Weights of a small image captioner: decoder layers 8, 5400 steps.
Rows from block 2 of the text decoder of a small image captioner, named by matrix and row number. Rows with one number belong to one neuron. Each number is 500 + 25 x the weight over its row's rms, rounded and kept within 0 to 999. All counts start at 0. Numbers have three digits each.
After each neuron's rows are labels from the 100 texts, of 14976, where the neuron reaches its highest value: "tokens" is the input token at the peak. Only what is clearly more common there than usual is listed. The data: rendered made-up planets. In brackets: how many of the 100.
# fc1: MLP up (decoder.blocks.2.mlp.fc1.weight, 768x384), inputs 0-76
# fc2: MLP down (decoder.blocks.2.mlp.fc2.weight, 384x768, transposed), outputs 0-76

fc1.695:511512509508477513504493463471523519474487499546483486469510510489517459516508516515511478487498499466499493512495521475542459490497516484500457507480510473527508520480494479537530516512486473461485508463499481574525537501477491509
fc2.695:478515517512479481503501539487450494484484482488501509481478476482487474517507530526492545433480547530493491466524504521475464497528489513526482459504481498502513484460502488482486485502507465504507503489469513497497537471500485490
tokens: "two" (55); "a" (45)

fc1.220:475511485466471451538454516511496520507529496485507532497463507477502489494474521496486484519541496533497500476488487478501520525451508514474506489514513502448477485488479482476468546448503521507475539536461470533494478538472504495
fc2.220:537477497490533548511560474491512480492506524486484465503517504484550501473513465487558504503474493475501507522512472514534451474541488487476503546493514522529474491487525521480499494524462475486494499487479534482493497453495491483
tokens: "giant" (36); "world" (35); "rock" (16)

fc1.534:472516501507520443497545493489484556529526491508489516498523436505473483440505448532496519522495464516500510468489505463512513504468464473493473531490534499522500523463489486553505556490502517468503532508497512524460491516464473541
fc2.534:515467486467487537495478510488520487493484475458498485508482493538518506510512547487497457512498527441480486522543475489447522514469535510487502455497473511513474470476529517458513493529479480509508509509492507538554503475525505450
tokens: "<end>" (48); "three" (45); "an" (7)

fc1.234:487458518466535476523438524467521490501498508490499532457542503513468491505530521524465542468496523494482459490547451508514498504496513456491502496500492453480482471513480504526463489513456487527509537481461517508531510477524473467
fc2.234:521490500470481489464537521540479498531496456470525500493498498536490488474484484519505446499536521492544521491490508507480522508524481458526509465518500529498498575482489509476535481462520510526547520462535488471518511468470508490
tokens: "two" (79)

fc1.357:512484498456504518471469495483520497501546462468486505537496490513481544496497527481486520547504472524503539505538491475520501532490488529492483479510436458519520492544490500502531478430501488538515516533466519475489513462499468525
fc2.357:503454471513519470532553488489501485476525502458507533519499517514573500526477511525511484491527550483534494523477525509517486503497482483471481510505496519512534531500457525459494450517501466515492497505502483473582491492487485494
tokens: "giant" (54)

fc1.650:544509482483519478524497486453486481488525516504490498520468469496507524548475488531518465489514518537482501503484501488503503499467520466523501496471486517534509505536483498532491464510508459535463517534487493484480503515453510482
fc2.650:526496491510503519529516522466519524520527518516511499501509506528489501516482490534507524463464471539525527526511510493550464485494534453485489516493491520487467503495504512488489478494474531495500500516528511482510480525476455543
tokens: "world" (87); "giant" (13)

fc1.593:467540522547522532532476509468497478480521581483473518470532497474507526478513548525505527469521508484490500456455476528519533491499520519502459515496532501498499452533507514507514519524532493478515527485439525491482501493485490477
fc2.593:493505500479507461469476506487493480495485472490459498469467501545476489525463492488502477510490538545501466512532515489492466513473529479557484439487490480539517530467503499437476479509516495489505491475481496509487476520502482466
tokens: "two" (69); "with" (14)

fc1.551:514490506489481493480466504466514452500493466537508553489500502486514450511523469481495492474519509495500497469467495516518519520473491509526486487460492481492522552546510485513475512506543523498527473490499481452471466468472481479
fc2.551:491497531474522477500531524477513500512513521526522471530494487462496482494500500518483517516493527472482490547447480521502480533461534535459495475525516477526506494491532499505501513486484512519521492544508530506509470549492503517
tokens: "moons" (61); "moon" (39)

fc1.132:530523509518482512443545516494516478483517520479472469470525483481495498528520479503536559480501484493502512532480490501512514488499519492508485479478504499506478473487519509526510469534495484475481525479475501498509514486490493511
fc2.132:498509451491499512526506486519516493488517470492499515507520480464512486493501512476508501488481527531500490506517512531494538508507476493511493502563493493531508499518499473544493516490482470522540491494513546505447487483539516537
tokens: "giant" (36); "rock" (34); "world" (30)

fc1.106:502474540495504496485452514482463465487511481515547500508545476539489508527460446538502488487484440498527460500530462533485530462492493494493575524464505480459497474501478491504482489461516540502496529484513518476535474507501476520
fc2.106:472478491521511473497519494549553496487502513494521503474513478457487488507517476482471504538538463499530480513506523526503421465523444490489473499506485495490475509501519503527501486485483490498508505493503467481511489492552511473
tokens: "giant" (56); "rock" (13)

fc1.295:530495494465536486509458508470505514494507509520496477505498478494523560530510472470512538431494460523524504555517498501497500531508518509479525525467496484497487536550541519563512470453509452531530513509502556516486509488460467504
fc2.295:467470524498500513497535490472478474511493522528548559542543476536486465477510524528466479504520495472511479479513518533507472523508495535516488489513522530505486506504471478483524522528513508493458533474474442507493483497504461518
tokens: "giant" (20)

fc1.416:540507473468450498484506525508507475546546528467464530508518492467537509439505517452542515517536477519517473492487506482476520486499515516524527500470478505484482511498484456519483507519460491486502533503509497516512531534541513508
fc2.416:471522552502539522502485479519511536424490493493499474464475485527480507514527536477485525537498535531507548532506553520487519511452517499491524501482510466531472518517534524467513488472502509538500463490471514511489524477468487508
tokens: "<end>" (92); "two" (8)

fc1.288:510482503516471501513523516514477510542494499564487501493516470504509493482487483492511529514468483541506523488521516536458514509518452460496466531524491482486498459444524473471492519503475542538438501528523534525473496522508544452
fc2.288:513539503492455493469477488497503507474495506521488516475467531484489493524522513514529503503536525511507530477528519476542497499501515497488513457485513514511524513535469538495481451470497522485546496526502456488538465488520507519
tokens: "a" (86)

fc1.509:528478548494474527505528497508465479482509461469493467515504505478522503516470549525482484508544473494500505465494471504460544467497500477481515512519472506520479514443492490536507467525483493539479525479518513509470525463501566512
fc2.509:490506437501497483502460503465494501540539526557505514452518498524504540465514476465537507502483504518513490520516523487487494494469489483473447511510494533489519479550474534487531530475530490479527514507434538519545418517507472542
tokens: "moons" (87); "one" (13)

fc1.681:438484553495473502490491537444468494491498517540492510482514505470510507537504473504480523521468517472533474535470480499481520494512526476509470536506508512525519478539505543470530496499486494529504484512469496481502558483528482499
fc2.681:546460471482480487489499488528509546499474521464512490503548491565496491525527499487513474454521481519514518490505504495491499535507512524474566474498503464502450455478481495522514495499499507495496478508515483552484410508486505499
tokens: "two" (74); "moons" (14); "one" (12)

fc1.43:509499549448566511467475485499502522484487454530509520516509477523509531512482506516500468525450457482493515457494493496465511551473506489504519471479496502547512500500490493527493482518497510464483449531520458500464497506476524525
fc2.43:482504525554474500513510511506487511497508537459498501487500520463475456466521506479517550527517557503522526509516529528547517449541514510460481533501546461483521489502494487467511483478486451509491539506505527504507471480525513501
tokens: "a" (99)

fc1.309:463542485534535526520511500521491465504472499524508525527533506477490486469536522557473498508531495507481468506482484526520503501508497547523496548480563506472511505491463495512461492515487460555514497526488545549498543479445526538
fc2.309:509481500465485486516504479537445518474499484540504525496512484538551517503484468500511474501539463519477514486509522473501443544503483484550543495455550502517504520530482481475478452492532494510504493448529532495511472514492484526
tokens: "moons" (57); "moon" (43)

fc1.627:521500541497521479510488529461428529480523490526517504466519451522491493478465509524536461532498472506464486493487436524500517512527524537504494553502510505476524509494511518483515498516522504509501483494447519543547482460481500521
fc2.627:541502480462489477497480547547564492447477450499550506511515545489485459519513488496507540476508492487472535480499535481512470542482447482538453503541466505510463510489466511498511492507493524526513506513532498524504511483497486447
tokens: "a" (100)

fc1.360:516497503529408491509494459487520482525480527478512480509455509466525498479507497491541455484460521552518533505505506492497537482493516507532509473552532524425501472523492471448488511530473482497483487521496491539479509494466497497
fc2.360:483536541495524484467515531503473488500469531528476535494566519515507463539478518535495446494511502520489490458507514428488505506524484457514514526484497475531478508500522473479501519444475502515543510480492524454503436530459508463
tokens: "a" (100)

fc1.453:517518541475452508518514497496500506526467488541487512488538496522495466482465515448494472480485527526484519495491478458489466498558507493484512487480553479501512463516490527486529515440505474468504510501507506518443485518530563496
fc2.453:492454474503495518489526484493492492496505502487457516511449510495479529525522518497472504513507482473558503533545513504476524473527485473491530483553483548524501493492498496489497453472498532526496490500463481477511532510471509539
tokens: "a" (78); "moon" (17)

fc1.488:464520503497558453523465489450494513512529474564522522474531542508503511516480504522491491530470488492522482534491490515489469514526487527472508500482497476520489527495442505535485504498452491559478542488530480515533492520493511478
fc2.488:488496480535477507542508525464490491522501462520515496477515497542493516518500501454523467508477505475484560493507503481478483504490528511515505497486480499522513488504471512497514521504536513501518478523507468466500524473508529546
tokens: "<end>" (58); "with" (41)

fc1.157:482544524478483498535493550513495514498484494479494505518454524514529510512516484487507497490496504464473515507487497541482474495505525483514535508467544556518500471421452474497508451469554500500495520494491486498461519504520495510
fc2.157:484485557541510519529470502540486537509490513549528495493489514522460448468532548510478511497514545499524515476504487486527525477547502467517498501527533490459503508494484470498475506506502517506520493494500514550506491502512503504
tokens: "world" (83); "rock" (15)

fc1.108:513579524498498479503501490508505500496509458541524529470491552451525561482487508465506484481531539502513478488485511447520496491473517497476496525496482499494529480511466456572495519503504504490491508506493465506449518478482545537
fc2.108:522523522473511518485478500455451496490488477459485492539483507517531499516522498537511472478501538481500455556466498503501476491529521508487507483547512491552424493531500503503482503489496507466487515470515471496559499510452474510
tokens: "ocean" (45); "lava" (31); "moon" (22)

fc1.373:493490506534470507530490506499521466463481458469495495518547513530529493546488478483445455518485497502473504547487509503483442573493488500508503522467475486527493525486521501443499531469470506503479525513495513534479489492516496451
fc2.373:483507447491509505514509475507536497523465529504535541487448539467520461502503498481512482483482473495517541483506531477493508496492510490512530466496514486439489516502491507553512479529499485474491528479558536429528553509525467476
tokens: "<end>" (57); "moons" (24); "two" (9)

fc1.191:527521486513485507473482502542515493474518521486533495527491540482516472495487537533524532487505499514501476482488486459516509478440442542479499516519504514486481471442465506496494536520497494454493486495456489507492538479504511524
fc2.191:521520489506490491511455482473476492504507518504507481475492493469448519534508517492526445518475490549507493532533487513488513487534521517494493487490506542500509513516552478497456501511469514512523476501530505531531465511497526543
tokens: "world" (95)

fc1.262:507508538512495481507488533509483520520497534475502445511475502514491485512495486519515530519552516507508504456499505508499477500503489525498513519537481493487526501484477485529497514545421495515514500491509498519502481472516468544
fc2.262:498512494505469469505477469475494528485495518534506491514502540517472505532514513492532518505503478504486506520535473511484536519494521479523451527511522512525496496485487487492502502446533483500516523482495487494538452513508467481
tokens: "ocean" (100)

fc1.744:493506522512521519481477504468501489498542525500540513493526535528510517527546537516474479479507488534499429508521543483494488514511554523477479465494522447472535484504493526518519477509512513500481522548492515524534488435526470476
fc2.744:509480518497490501481486479484501539472497516497529518520474463533531530508500457492467477516501523450535523520503508480504527483546499495477480545508532541513515476534443483499553499522504504530510488495532515512525490537468495506
tokens: "two" (57)

fc1.614:533503506498460536512546512466520499481484495522449493511499503505517501520511475529527518484503465505525530517477480500476515491486516486514511467458480526495527471496482512472512485491479510455434493457524552534453544528476488529
fc2.614:563515492507480531493482472490454465475506504537491485515501496473495490545496528456521511461491539557535498517513456470493520486519474472531467535486467503490458512514484459497499479510527565546498420501451529516442555504535485500
tokens: "a" (100)

fc1.103:527495546493467462476482495469493486532502505560498467452513496485530504489462478536554508513481537488433490511502440515503495508509469517516498523470510508505522526501479534496475486504512474497502469507489500481486505530445510511
fc2.103:524523504488507535500522507507518498495490473476517516525510531522524525521469524504457515503524481505484530524464538484509503483507522495484460506485506468475505521513495479461533522485487497560475525533536534518506509522508492532
tokens: "ocean" (100)

fc1.688:504515525550470514516513481466497513512522528519511512476528496481523472482499489541535516481451489487519515523482514495487488482470473496455575495487476458524492459520458482477486464523535540467475510454500503494535496513501485476
fc2.688:486505489449509496465467472449469517484523444516491503498472501521482529544513524490491518494536517491507518535488486545469544496466537535502468468522531487524469494528491453557504474516531515515504513539540492472452527490496461555
tokens: "giant" (59); "world" (36)

fc1.748:465497492441531469448504491520499516508525472475547482457494450478517496497488519486497523475497505556495494509528521475505490485509546521508477491492462453488473515449472501515490497492542497492490490503450518517445481459515536523
fc2.748:545451514511500487484474474466545501475508501495487477502445531489520477560489480485494440489527493498458511518449476536489504495512518493489499539471509524528512527538513506504506522494509495498476482502481515529514534526497514490
tokens: "two" (43)

fc1.626:502517496479503494489492495493481509474481503475488577491486479472502506499469494485516466511502489501471498520492525485501471478473511535478517473474476480506520482536476530526527473455467487458497528521530485496510493500531521461
fc2.626:499468482528543509476496506511502485474498498499496467479499527516514509475530513499506487503529480461556526483505503487516492505502486464496494496531486506497493510481511469435530508499501505524513470507470487504510490484492463536
tokens: "<end>" (60); "cloud" (13); "two" (9); "three" (9)